From a checkpoint of a small image captioner.
Training: muon at rate 0.02, 10600 steps, batches of 256.
Data: trained on simulated grey scan slices of phantoms with and without marks, 245000 training examples.
Rows from block 9 of the image encoder of a small image captioner, named by matrix and row number. Rows with one number within an expert belong to one neuron, the router's apart. Each number is 500 + 40 x the weight over its row's rms, rounded and kept within 0 to 999. All counts start at 0. Numbers have three digits each.
Before each expert's rows are labels from the 100 images, of 14848, where the router gives the expert most weight on average: "peak on" is the class under the peak. Only what is clearly more common there than usual is listed. The data: simulated grey scan slices of phantoms with and without marks.
# router: slot weights (encoder.blocks.9.mlp.router.weight, 4x256, trained with AdamW), inputs 0-85
# up: expert up (encoder.blocks.9.mlp.up, 4x128x256), inputs 0-85
# down: expert down (encoder.blocks.9.mlp.down, 4x256x128, transposed), outputs 0-85

# expert 3
peak on: organ
router.3:470432461467517531531529482527545450467532468501565516513479470480469444471575483470454423495527566544505474515467507471429487532544488509479441512541472550512508517495422464500524548470412461501563469482453493472521516527522540452443474468427535590501473504
up.0:524492451522477533477526492504541540460520498478419532439441517483487493541540467491456355488493451465524414520429546498493530531491542525550540501597580443528565551500480451489481444582514496565494491587523509453529583419525463569429495473476499515539500506
down.0:501509485585532548464535533544518517501460431439510452515521493494492517506460470514568499477527567469607462556587467465468507509533542530507476462508508450572484500442578510470479444510496557434450543581480469539570502495546500447517518520592432468544518462
up.1:470506526487507542462431554501484460446437560514419459488424609530499501473514389503537526523471513482461486453472454457480453522516493475538548538578486449486548531489528503527464487467453510548417538539460484490418511494500499464562541526465524463481451501
down.1:492587596488549461478448508510498488476463497511453563497462469484427578452484550517537494437485523458482508510471509570542509522447452494444448451485473503490479450494501514441459576505577498499478467452524590525557560559493439451539529544571531497462488459
up.2:546451591436498504512482520566505498521439504486457470542443553499523586456455501434499583576510477501474592597492497552555451490434566521482498509466507569520509518545546519508472562470453524460531441528462523569520496406480396587543558544535530507551514484
down.2:461493469528462521473471500443558408448493489450441491537557471488462558558490461498461589447489505445540425546538458509515516497434468515484489472481526459456514445577502471413553503570498479500487558457484563509577488459517523477543536468460532553480461537
up.3:483572494429458484524418513497495527476487487470524514495483501521506554505492494467439500544462525448514468521522456467468509435484501510537484496540551515511548485505475498517488521577421494496527501476520450486551493489518391539478519449534542440459466424
down.3:473466530457555523450544513447476560513487515482508540539457478460477517482436482533484498560505461523550488511446486497589496466469509508456457528520473487446476541450482520486454491520586520541485507526472499539484520489546459507582503495439527465460522510
up.4:519545572529469465510479486491545487543479518499502499528577466520543531558512528559472530535478573498475499570463524466549521452521516415574475448552526486476540513468521510488536475514520442572513484450493546581511484447519493531545481484526500474587455520
down.4:463506462490498540489477599498576524521504537515534459576521495468508538487451500617456487443543523461512568455459497460534531504495485505487566511523545510512540541509494484495451534437552441481483430514483544526524474501468563487585453523494521570532541524
up.5:532473453520533465486559486403451621526506540507419521478501510518555524491422453517529533461544444496456497521501527535507480495558484497518479558580474485439477450498541436486475474479503516485527590533555404455472573444493497504468467554464534516458503490
down.5:552529461468550490451500479535457533525542479481480500480492480477518410554580486584501533532502454498526616458474534488540473500463541528492541521537499496516521528490459481487470497565544501505539520563552520535440474552547445520449494524384545449477477554
up.6:528588549521529556526469466450490450462493480497498483490531541479554470499542539577515535448504488435546456453514530512541484521547557494605545530523491523533512436454510553458464539541413497471534546461530561525558515579500576512526460528562493463455579540
down.6:540513505528553567522492539503493505564432463509508494504531515501537570521510496518537517534523582450544466548453536484532556521541457531530486548546557528496563493505510473532531522501446541555435524490498477520502456516552518459519592571451491475508515509
up.7:524545512484561567514457456483475478467506546437509509520530547463555529444468532473506533473546473460436566498443482497478477479442492451475526528535539477445558435465532493459474504478523575525476457461483454559427442496553522505574557463571456470464464485
down.7:471518438449553534464512403450482461482487458515543505507538515462520448523537521476426466443508506573443454511496555512481475458518509520461555480459526465530485485460523490580546557470474483490514517508477602464545469499458480452415558483497513465539495512
up.8:438546528531455525479502428425506520467531564536538550493596520579497464519456492535489535465572509516492495491430568548483481535571463487462585502517579508564488486487501483547468456610456461419477432519405517508482464487431502519485437521507527517522484496
down.8:452468524451583576518541600502439466532524498481531422498515422545512453458486386481436506505481463499427468477486536515507506472531523535591469523505406485520501537558451545501523566457463541443575561508527459525513490437393468568482515488522529447476519526
up.9:424466564462476500412523525509510461483550503459518476465466529514568505490450501519478593548479482489523537554455486511472469563448483509468486449513544485597504549497448508526563459564516503552526556508476510527441509476431474528547480454468485442485449489
down.9:487515537506501473587546536473530534505506587471547562505474517486412522542498499530487537516517474443485523528476491565398485452445483570499466440474563525466410513491503553537503465541496514535513428525484471461455503522488478521486519528488561461510500516
up.10:550529467541451506480598503566461475493459458546512465557491494476448525477522466538484497533510446512502521545489483510429535555442500527474601504450534493480505418478458480566544405471506463525503480511523501482498570489544513498448539491441480464496517470
down.10:508510542526508528473522523537502507586449495534491465515420536474528563476524511424493457516580554447527499548508534521496527476557488482539457500528588441537522460475579542464484433517466534463507483530541518513497453507552464504435549527452423531516561437
up.11:517559499576511538504473442527493524507532547471467524481457487455479457532526494525547514505527436522540528480579527575492483486546530493461484436507470532533474525555504494560552486493441505528425464518544529542564464457528464455475463501479507536449513538
down.11:477457458410521530500432517551459500525498495424513500525564520558521581516532537562557445426482506508443485557472548507521454495441549470428463440501470477538529453521496495549462527476496582484481459458526500553635488457473533465448546488508561488448550530
up.12:512450478530532520493468523563495535547523478441480556475547500455463551544510496464530550550496493514450486499506497516490488498595522480519497519548564521564483502431513530508506521510596492486532492555482481479473502496502545534533451468528465548515521597
down.12:545598476513442588463511533457479483453524508466457478518508442438476522499465500538492491529453485542520480521540440467504528449485473471528468509505443454412502491558411493488521550464558457496499485438489519453462521494463493460435517441517497507540478520
up.13:509499522414468464478500496536522485437540450529452552476451448439542487415497559496514450487530526544506497531489489465462492559499452470446468478529482445469542562514578544469465495506537457509452597548447466469459549529431451416469463529417469474550538449
down.13:510535551578551513517550500501572445439562544567521482532485523549475490514546560451457533414506499532514576425488571494530478534554463495479460529420527508404440556529477556465497449507535503491480413483407512517544526538537509496522486506476454518466400523
up.14:492510463497501504490511515481428454475480507489531444461560563493469525501502542526452523541557448461557499463548545484453491466516370520532523481507455445510540510489621490565475548513537533510508463471469566515496559468553458477527507540483429507538577484
down.14:530501518484504519501462544525532505433528504447464431518528473437477522465449443431477546412533497464551485511474481524524468490569569479544591478519545459484570409580488542525516538514542515521533502464513519526453520494459497527525574538475471518464499444
up.15:521507490488556508510498503504505497453524605533485521517472511532463485518513490516509566493433478508454472508543470548559485539477465475499505452539581477518441559506551457464501513542427535510450503526481472481514490492465513506544467410586590511485533474
down.15:537487525538523469517548520513538488471470529543584522487568489478546490485505460573500532518537480499543523557475536505478527493498498420568477485576518530511502383513516513524525498469483555410514568496532473484512440537469501512457477515527537600570545503
up.16:455466487477525513487518468551477466601485554505572545390506536424514540529527463460484519487446510524453525497537462535529575533544491540575536514448456507506486520511440546513476563476521527493587512488578528504486473537608559535580543538489494523555535546
down.16:502459491468468499455531464494486470574453540442542514474527477446479487442509493498484491553504453436491434504492568566533456513558576529545516549449501517436476490474543468432503461574496474468468515498515379561524545490531528545503498523545571507533509456
up.17:490500545456498606510561497585533515528476542509536523514559492527557545421529480453498471500502434530481599514527518521515556504524496528439554479494375510454474412496473463485565435528577451521490539492480552474423398498466534468529478514515459473439461462
down.17:489503426512439447524509468513494540502499483482468485498495498472511470496472501488510471542440524427499484494491536492539462481475466488467388521600462494558470405472489559455534607563440489454506453526503530533488484502448535547458500540457498442495457494
up.18:508427592476553493461559476564499534543489503473448519536502493536489446466526511544528497475525488484545508531521466493496522547468560511513515449542537496493480522535510469512485548484518454528506490441487623503547502605433475527479485522512474486540553507
down.18:453598493493562486512523456487534420500485510490449529481483439397567477513505471538443480570397517633494540444513596546535590548489577512517462531521483532457530491516505469526518498518488415485489519461501473480481483505469516559486519493511533462550523493
up.19:476575506521463486564576417560490500507427496469507524532444590487562474445432475487513469476445532497516511482506550537538581531485521475569584466532525492573538462547503486494506523462444497489501506543520579538477500500538534466457448515473478487528510460
down.19:448460463479490442530543544474465497515538466482435519498533569437516451500462518465444438449467544502467513508527580483517543566540495507452564527429495482495538511516550506538440521463444502506483529495441548465526518524441547532467495463414502532454546450
up.20:557564512442466545556510439543504499520521527507492514524465531548419468523501508535453539497433537428540534532461495534551531512489495522456409478474515514468449449511490508591527555546475526421455574527472543536517581537504505520526491536557476490480426469
down.20:511450447520572443487384471495558500551467463477556546464525444504509474434469494545535520498464592533600441465463511509468555473493522509439524507427545529517531485500474550487505584579596480436469551500495561458393514459507469468510574472566434490465511499
up.21:500479481485540459569461471504455564497521440451502476520495515540542540543533524561468488470503554483518513533377544508562518512564520438510515457546518540495549519518538543484541513506482550535502533459552446445481523460567489477483538476469459480444472414
down.21:503496494433511465477498493478545459546435502541490433502474561463479435573478483465464487528566537494529484527471542563568493484557460495496511527433586473488449480499545497553490469529494597471560504508464487513527497469550488548493487532465530398471577490
up.22:431409468499449517581554506515584505548528511497499523430419470534480492492448532468538577497458455504462511496526530494500484478411510464441467472505551512518460452543565517445476547554540513501524494506514531492519523518500496465446561483515539578471513556
down.22:532566500518460539494500544529473528522523451538462448403483562544428481377527467513466510503479468488489521560506527492478525576566543479479541508456538482447527465439495484537526501517516485491473545513446486411549559455512448450502503476505537423430538419
up.23:582507420426523461539550527497505521557460444524499561471503518489548545514596536470501529545457533556472575498555534484512522531533475494504465453552447448508430474468416409489499562496505516515509542512479470506564444499487541467483555545564475515459595480
down.23:536458489583523502564491480494507565502452481531572475469527523439560476518507476512422530491491523474456485545516497485463504531539472502606500502469506519509554494561524592505468565483516496504470499494479461537507518563519548522526478464540468565515538561

# expert 0
peak on: lung or cavity
router.0:551483452483549479428506501479489500449504467529471502523483514484481489498508580454444496467496473448519522501452484445518462512440436457421515501583472511480525503528542477487505512449481586543444471563528533440448539488531501553520522572458489492530459533
up.0:523508469476475440536501442481526453490520499450479530555465456483495523581555509466465527529444504470419435516516530521531502505482579513515509542480484543498494483564515508517497532484473566495538467486467459570482499540502503503521490499549578496497484599
down.0:481497462464433505477489488556393500473529451404489509495541502433507444465481506564509526543450487425526512506472492505466525481474583456500474424462439488500576518541444546506457534499466460525564489461483489487448481622557491473507476417565442525412513516
up.1:543549540542540521504536488531539519499481583475531597521471562519542547488486508488464468548426489519525483441535492493561530515478497509493437521523534550501480563502572498481547502448488439469522572463467522622535525524503432501428467543515444456472444530
down.1:516463507564543588386529566525483524512464503490562491556487471525576541529529509506547523451570578447482491545541447513532482494479494564487462469447521544483444599472468499519512524522473550416457476476540477508520471545496478492415539475504474503492591547
up.2:535474534536518511480487513390475517512518455467456476503594501502520520492532501561537425509564603534509499509559509524503466540503483536530535450523505517462423524442491532440547583469484456470549464511475449458486470465527516464478446521526541563463505543
down.2:520480472407457514486475459521481529517531541560519503500442491423513466586571439460467569442595484518549544466491430517607414498497502497543499453462497475507456484450558476515550525468444458481493532517485502418502589443508504456491435439429561469444526449
up.3:526457519482505504490463520486498473507523474522531504496453480532504499561523592595501485464544511573496537467487469536495467490595493516520533598546527512501426584495464479548454568546545567518520502462501410524594491529536495494488503553478535470571500459
down.3:519485567448457487473541501394491462474483497520475508482515564530508482472540510496529419445560501514528485515537543479493453510516549493507485564573519525459558446537439538534522497463520590506520455523544450454472496485475450398481508521456484493493492510
up.4:525434446591538486449364502454564576509530534411481504453459568475470476518480535513559474446514461517490527485554478426561414451512510516447499506478536459498422519464528536559450531551484559541525425516531519569475499509504488486493490537515503514503492507
down.4:535542552475424482498421470498408550549471413435381499507517572540451484539434595505529459530505512528490533486513516496529467502464506487470527471497506454526488503502513496408404505455574533538535539441492567452538463511503446484493496500550488507480527531
up.5:524458557467492562502547548462483489561493568538455498535515515497454455509581479516531492473508508482546457576519498496532491506486516522518458545513454430548456500509479520518452443460565484526477469536463519543521409482432490417525393493520514568469499502
down.5:448528484520504478448537476434471519524508540490518452530454529506462519480440535455526520572537455489509456469527493509585496559505473511543506454466466486460463504498550544500503527463451500499482496465515574545537465512506599462448516468467502525562509545
up.6:506510414480497516533484495445525580545478531525537446506525522514477508518454474460586522620505522580483540470508498501485502482472510493539490473431486488519519508496505498553442487492476455401463488485529522400510495473483480483497470530561482447495515486
down.6:502519478526452528527558544550514504502403466551462511517531526531516480545463512538463592442541434510496491530519554443499422447512463461463525468496474447489495490537620517508541511540540538504468569472519446504464480481570506402503532581567546584551540476
up.7:484572465497463478490475481504480494471511536447557564484516460552544489462563475491423532480604504538486457501553435479480466476465561400520525482540530500508503415578493543519537521457506541521447409490427604443501547497458511536474532525536522512500525455
down.7:446419534483531461577468504483465417531493486484501531499519477473496441547534496471502477515542526454524471563497449437492508450493468488519456533488489486447511538504462444429505464433444451572480474526519454475522493490515491493524503537509552588399484523
up.8:414524528467489538510482493501511474556533540466528452523578471485514471490514513528433496522525464513526506456473474544440477507451466498545511449520547528476542548438488459516454457473535466491535488503482468469508519525527454499529450504511541543488516380
down.8:480505542454520549435519528508490475483581494491547587585462514523481531499543451524449580501391519546534461487544454518495535503495500533507468630507505477473485504422560558521491472598399543540537445512522479483467407477491449441504476488487481493500442438
up.9:567478529467437555500451491540466501473527542496593516463456535405481509467523485482566497476415538461553520469443509520524585537485510503498528501472502497482593478558398534441527532489541498531557458531515467553476460478498485504521547519563488449473430531
down.9:513504565481512526419457490462524501621414509497544488481549497495480439506557487557484542493481518560539490453507413540480439491530484469540500468524503487473467414504493510602497468459497495570403502443503521467434435461526472503651526485476489510521507504
up.10:463517530524493527459524422523451512496438499506488543496571521501506529493488510426486515524574498511434589531511488463546476496542495490528503481443516503455516528460449500461514498468551505511542521510498514586490507456555441515489521437547482425497555503
down.10:481514561480509530559417506515410472526482497552558569528453439558457561497474497441475398471520532501468476496439494542577546527472524398466483474529542442389507484468496478499475553487429528414496548520539486543510558507485483438474535443461472525541543485
up.11:534501519469493513490536490514476455487524417560491433490528512457455555501469526459534517504476521470506519486541481496468478481538493540530534512508534456542495562499561560474513376501488493552551549485587505534508518520465525543551511540531543435582548510
down.11:448471505505504528507519466494493502467547488465534515489481476486501551505548459517452521506534505485481528461608490464447468462524561516473540522529484460538474558562458508512458515518496475474494439411484454492452527470576456530468499443462548533448466489
up.12:539536527515432490488512527480492533486512394493473530530504588527476508483469507512499531388456433553531550532490540469550455466475541502505545601536387498547506573508467490536581522566480488565497487491497505497491466477533518486522538484474495490518508437
down.12:491496456489467545499488515476482450527544520504523512487521477454507417456474398491434496495518503462534526443536547449582518517490469553511464483518543492537408491538549498437517477395514487597520512438523576513478566501488463570513550486526449583517486482
up.13:546513504537505449542516575497525579568482431485475431500535500393492537471571534528450485481550526524486555487418488489498507456534478525510470483474508435520467522568537477528561528503510569517455538479528447559566536492548509553487467521533512471504551461
down.13:541539481455480462524484562497503534530464516559538481489502508475494438499538508552528498441370490450514433417486539521519571537500443514482498515540588501561493460462501471480484457503518542436542448515535510511453501477445503514531479479524506520603536490
up.14:548489439485464409472465576531478499498550465505523460510513472487455487446497482481557457492482490496460557502443468508475581502497510464545492494436569526515509464519500554474483498417547486502438536458477549489525457552473527510493519512541454539540591523
down.14:494503500443524496495490508475444543600443497507567483485475453497484499529486445511444546533470520552561472459526507498501562416392553473515497548467489479502537464491462555496527579490511496519453524507568511497401486557492526474597454427476496491527526463
up.15:457500546465548501430490585493538503490463446531492467562439511487483526514489571590496497536486480395418470443493516520513462545515492530490466426402514549482553521441465493421583492494550477557448495397485517487544509523515456478428522475540479405533477476
down.15:516510438480495531503552546569474557482517495462443544451575490448501564554477535565549450512487523477511514504481524529415419546490406514505464447503466440461468520497479492497489445554555483513535549514482515501499537471360484505495460483501536482504417478
up.16:527545393505488496533467448520522620461465554495539542579542493568492629483500484529531473448472519500506449471508457409527543491528518482511492516465520581480465513558529497551549484499552474530538479515441574422495486413542483505474511520509544561443536450
down.16:419501488498491450533533449483484499552512465497517477478538466452421502497577516529520537557463510523438455414480500514532568525582477574489546522514484514571472461586462536477494502432442513536510473476558503550451499508538495481574533464491551518464546539
up.17:479535500443423544456591498506460492505526577507506483537524506416443548526465541455541501458476450502478519478472383514475468493501529516479449484433491540507497462496494487471567485494510565486506519545490505462479498498496509544434521491438536544474525464
down.17:484518475592501507464546535513448510499561567577514443524475560458492454513505498516524476427508470492469495511488426529412463526460530508504445466523552497506519555537510458490474449447527516425479474460519503567484518577550456399549461559475497497500406533
up.18:520497564493492540482488443510448477485491508515516523471424567465534457478466503515511485477522492519447487519472506523445512563573583446482474480494507504604468511525526502517524536515456512529453543461499497493481500518489481546530439509514487440496492452
down.18:503483473544504499515525482470533499471582523537543481487421505446539524503560518506473497576517490461536413477543495507514434408434484502570463526507511489490563444516391505495491573556476559518492489490463473483541501525473508496475476463472489464462496555
up.19:430432520562493492485526477455535544526426439549486530603503450542463535531518582489565536514455511458455510425595493472508527485529466481554512507508450500499484464451518516471485613515439465485430518583589464478499538539454466508533544483504485555453502412
down.19:541486535436502510545543437476432530445532528476477495504536514462504432497440522474472471466580512481470503539555495502514505528452530518507470427503466503484450413521493467494506578479475507543554438505613464471473490583568474484557539494538525513538472438
up.20:549501486483453596431505582506493520522482548461488540525508467457542480500443536533563397558525519494583475431522546499453474469519490474480503523490506505521501554463486499501493555492532465509436575477535502463544483555509577547509542537473475521502525463
down.20:456464578579477547544491510509525494448459436496508532424546472575545531484419536475493473581548524465488536441462518453507460513539486544524391508545447461531534420545436466470463449457545446539581492489535482527458533571415520495551496454445526513547445550
up.21:514471494480499465514546492518442493502516517492522572520462463451532598459452473530424439460483485426509538489506491520502532423593521423496600465449447508429496525454508531541486521497530527513463512473569407498585515535518485524580538563553490436499504472
down.21:511464467432561496527481425481499507515502520544448456551508521491520466451522514491497528541486393538481469505463486496521591507540489511440605486558476574507516531454396529452529549487513502534435475449521514525412541520570494466512576505481502460484504516
up.22:498529476512486497455515501512471501602566521574537542511463500525496404495506551461532461466555468533473435478488497482459441515404547487531519582480525457515499513472482509502517559507481489407564538560524481419457495489537483502531486482505506461494515532
down.22:478410529527517434529551538415584512461450507528431485494553466487490554458444412465598502501519493521438473581481531484577530528449466446516502474546510496511463527489510552576478477531488533487475470472483542468476544523441482535590484494552481499507562483
up.23:462485409447509484473578534567527535437474422552500500473544559529488538488553434463485457497501499498469497461514538505470548491560468525503518565436523557517459462423498488520481490484521472524499479499443502471457429559458532530481536476478576449562494459
down.23:451517476480518533521501527559475490560526533455491438500482482449526521497494465540533542579500523486517522532422573505445484500602469488512578469532541476457432418546489557451515483463475493499567505515482478449559528499510493489535523477572517421508528509

# expert 1
peak on: organ
router.1:448468446564503463473513554533459497558478518536410470451442508518467481514502524514577581513446486409546465455460550553560557476497540536530576470479490489451516456508526500483465428545498465467420554454457506543534492453510527554488467498537414482493552486
up.0:517517496486429553523536536465479466494449492556474488486427526528457470433482528453519482480467568513465485589549494521523530466403530571526520430421529473511445527524522457550501546453466491509583463543486517507568512532560536626494506474535552490484429499
down.0:490595538457593533523467529512466448553473493482538472533449522510509587558474456445490528531492508440482503481512498433477496479531530506383478506550478570439524490540480528547473452517508538469581559460536493491528548518550408511525557515458448486511502467
up.1:443526506520538511508493519530542482521517448507477533413448467455449522533506483440564525480542497447468507521629529481584501488516509467539496454447503519526554476557546538493476509536493501487514514470522465559455542448499471525459454519482549500501488445
down.1:483541512514500490524430473495546582596502598400517457527567556449514572486496533521503476514455483524538466484564463421424443488525496548469481470472485545516497541474483516535500521478397491491456502511487522508555488540507483503538528391506500470444486437
up.2:540570477485548488484477538548445495464484539539486436517532511507574565450426530461510409464508520456520417542542530516449539492460447533455495507480490506506537451497467484501559434561483496485483473504417551467481523532475471503573448476484522529557427514
down.2:546502516468531562486575519463527527452494481516429489473525457480492457448492488538483460494562487498503533482561457521497495503508477546436506495567510480501483544445458485572522471499464570472547516526477564539482505526442580579430469519491510556534476509
up.3:534470476444541528511529515492495548442485454550495502501464545500517472458581489449428528460555494460468501542476487546438442456512508433454438480509437517462534522410482411512485473562551528474588472491573418476470560494482507495470499450499528519499530469
down.3:514426609500492506522445521511536530466517558471461469517523583510478473466484469586487531450439517526415537501460519502491469550512500485534489566527472487415483469512461490469505544536494485448396510501489528508505486497482467524494514603491516470558487514
up.4:541516428486518566513442455427461416546479562454495457483474491491583486542540553430464545445457470520504560425512538550518451506525508436549521463550465511485490444443498482500514476495517519492531538515463505491467494472553549450569489492540411433496514510
down.4:430454509445474553521483446533518584455460503466458488470525513509518534379543508518522584476471459480499449510492543445564467508418515551549545503477537535535556502440530489481440560542540475466586482520493497529527527538495528546474437525496522526541522467
up.5:552484503476538450518475487571544514443507532515488481532573541561452549503497548538563424509495447466517502482474490501495525519518506447520513569490584466501490487484423519555509451426498493492412466480529451433519567509466493492473528478491531497484507566
down.5:466459493513521521513538558490458516522517493527511488506450553556449459523503539499448529551444517493475539549429484454541385494503479519479470585460496509476565464594535415497526472529492437471497524447476530541483550546468496562560491458456443517484515575
up.6:582557381488553550505474450509512522494514539425509471428476475521477460527543436532513417476475556558439515565474502495551468538482483552435580471546516482544465411446507512489459555501520549485601498490491511533465549431549543493514480498574543520508532507
down.6:509506558423515463503598455521525411420450412527496505475502490452509528443486537476515532477511453502530578472487436502473432542544568554464453475514485525510456548473511498535502507528448436517544473657477502514537541542514450459433490499448489510465496467
up.7:533576435519481535471489521535479481466509468501534483499505501492535525527493521518594592484417480458475503548444497509568449532422485491573497588437495553462503500488566492537482543484536531520539477527518555509508510422546445514496475455476572534546420494
down.7:487551529557491489519547497484493465499477464480519465536540482475465486478513561561490488556466462540508481481443502529541511490506536499489499454463487462420596524511476599498431499467509516518469500494507500488560543463475469464471470529479457483402478496
up.8:443507592601524504568517500456525534519562487452473490443478541524462499477453521515529484501532460463436503560523531476556505486498445607452501482455518466486510426460493453461464498548540485534497528537559460471450473574477533493449510483539525455494498519
down.8:520436538422560506565451503437439476508498473492534385456482536496472459527532489592412468530536519479512521497523450502462536499515521494521444434460533516506481459493509485495472546477533436440455548426493566423463556496551517466468498517483582488503531488
up.9:481484437463542488518511539501526459492516536531494471491572547454561538534474524483481411500489533569497562481496391539443535577496458493488477474502513450479553536528447520498499444502477547471471473472521492510509537453471513525487481480471387462508462468
down.9:516502547527529521561565582447484470516494498444524506532517476549453565502495550507527516521455472563497502491509472553525514506482409512522477414471519561538491496511509528431526482525542518601545450429487520508499543536523500444473520510456539533533456468
up.10:477471551524522523515524521429572465480577481500542500517523457414501490502462540508512445429529491452510542493539421533456518554554503459546490535553513487481540459496460497447525494440498517530482501484556468446515500515482517526509538499462582516569524482
down.10:479483455471558582500449437563473519493512436532537467489428513458524516458484473529488504509450496536502516480456418515547556450492497540413556515506535518437450521520517440497434501502510450465529492511458536476506540523506500493559500549655492499461492514
up.11:449515504506456504488463477519466569493522489453438468473508453447539553524520520559461470534488538499503493521571475470509515465448493492507476476496481528546490483516483422483498486552451441578487476464545457491507491496459526495411488542474525525489523477
down.11:448517461500522468527555539420533509413474489507515507460512437555470473507523506482435533571569438536487524468466529474504439520530510478476479499535527498460492460509494547508469517503494510528512504465544531444488529550499526563536459552527499544525471493
up.12:484508447443510532392478519493525531534493479559496479554454468513552475486455489486435459453450541553541424458488486487527589493528513568510509621527501508525487540481550543501549504494522533574521558496529516531522525524508521477534586503452541461509435456
down.12:501452413543501446538478476456475597513526477506498530465590496531527540541480564468515595524552578445610495521544523478547517487517441461550518505496450506526593511429539500478461479474590500504509508528507492515549448451537415417529500489502529411564485475
up.13:424474513469436439507526489471464476530431438543517512599414475434519558453524510423459491483537482494542460534483468517503569516576544551487477436428416439508531518520518539433453446548509499437500493557479466486544479514503487525435433503488453492481493532
down.13:415521518406525515465568468525472502503481462508512480506472487511524387514462527446488533520514526569492531540481506459481496531521513556491467510509500433498523551539474499457463515464512512545476429482526563449479500527490478459465481465540476393527526483
up.14:566475487466477403565495470472448572483542430432504531414520544524508525492497526447522464507431495525450557545498482493526516426435519446455501489435517454601475460460423445503536567546510472555471507552459470463538461478513537571505515467462514538505521461
down.14:488547484509494475515484520530529520487471438445527519607368558504459419507536573573519545453533516547509507522490458486530471520507500507488520539538482477464445472504518522531444504444498438520465548490543561406554494526435489510540486564460504514490473483
up.15:471448470519530506474469449504479488462533479444480431467528503548547460499550542511572519449502353475525515462526460525507462500536517484447541526508520544487449470509492471548542470537491554436398540597505497528496480461538520497525521583443493478464500545
down.15:474554531452471558507463519489470502516462497542525442471484463533485514508477538592508542416612441489561511516468425550478539463480539523556452503494458490528500470530414519459549520520467508488581485438471526530519514552447476496524550557453490587531545538
up.16:505580502530563501503501497573503478513543498401488542487538474458514516448486500527531513470535463558503494502529446463575462523543495499528538460551422426543570505508471455477420480503546499557467554500456484472494466497507500525510447587518519556537493446
down.16:488579489425506539539499496489479518454492531379468481530467526481429510525535528459516490539451551463432436485494482497479549500499444502600486595448517470489468439539477474500494530503497456421535463530492496512524523452517528515524461522485516484526477524
up.17:452494531528561527550550476505554511410525486538546556440517460518536556487515458381444518523502507473522518501474484548533570543545510452475513574552522440465499468500445480544477532518445466481475476483471493524456530511539481455483437435504523550479529485
down.17:467464482481574441510457541422501463498530539475517472540549484474533439523529538482443495469537500422483504478476516523457486460520503504487442483504546459505466451553455461558451485599504513539491432519524501457447540487472487536489551430484548502465518499
up.18:491428540537498486487518556448499477525488445549486503508454505520470495474480453525429464495503477509481549485522476545572448496509537515481531472524469516422496506508455513476435485509533440527507574492503505434489506549587520417477565508506474511559472529
down.18:440501536506476520491485449446477526522458504516522490515538421511547556434552562445518488535495497491471493528450496460501549528445462478495488527452529520477555529532456517509482467557453480504477511466472415475534476521566533516492564516542439561467497578
up.19:480469495545463526528528431509538459511466482438525530495519466481542504578478508507463478454439484535472514504501474477492543524510536470522459483466495510406470531555538547493546558438551506510541451499471483538439537554630523482500524407588434463488476495
down.19:509540455469483560505518533462504500471528553497570514535503482457457543515443538524457459470518555497463555504474448548386512561501480503505502550389563529525546502496484542455519443507511545509535566519427558466487514555519509619495540541548479571470550488
up.20:532447506530471495523577507475498535520451531467470513402565517490480530479523530453490543468476449486499474506475487465488464449382487552494591553540464564547548550507574527550502551476459450484554479517479570453512517472512575440485419456504533549496548550
down.20:457528545539497495496559525525515541541605472490464491427473584536446528495514511422497528503507476503522504507447570500538493515469494591512541497454564539541454459519522478401512511424511473460529523456491441490518526494524518520514537504483485581493438422
up.21:504545572494442527425517518559504463485519480513535414424462568500482515459563551516500546442514446472489501551477515524624583484488619553538479453501501547465462507488547462501550547466521517489471521507530462485489413435531536468525505547508531473462453568
down.21:568508472469489467550453432485494560490429490552467496428473515442520502499485508506478496483531504438502484540470443577524405485531481504523581567462476455480560547551488575450484472438407478561468507536574518539506522480517498489467483496558482524455478482
up.22:543524456529568444499537499502485575457513537503470423497506520575425519509468479477492533496483501480476505525527441446510441548519507466426509474540445531471580453513439588511460358558529506553510447456512484425529518440631508549532496513488532483503515472
down.22:498467462464494425511563495528480511384487576446475504526487512499495469511461460518588544475573487517443570506494545515463515436585423478471536467508484515484567470473541529495475509461502507519451465477521438487526515463544533517476524492562433460492446488
up.23:547502508477531524497433470493469493474471477536507509557490494476500478517422498534438515493496491511409486499487424445481488491444441465537518462548513522517517424620469494531502525422586434490560549560530457454499490389564527484471535541480428479515547500
down.23:482498474507443479462522625500443512537486442454494457537469519513444470534493544478430517489511487583529428557514484523436456482464528534451508505520538490441497496470519494499529441511488497460500519452530568475482515507500471504548490564542433452520473554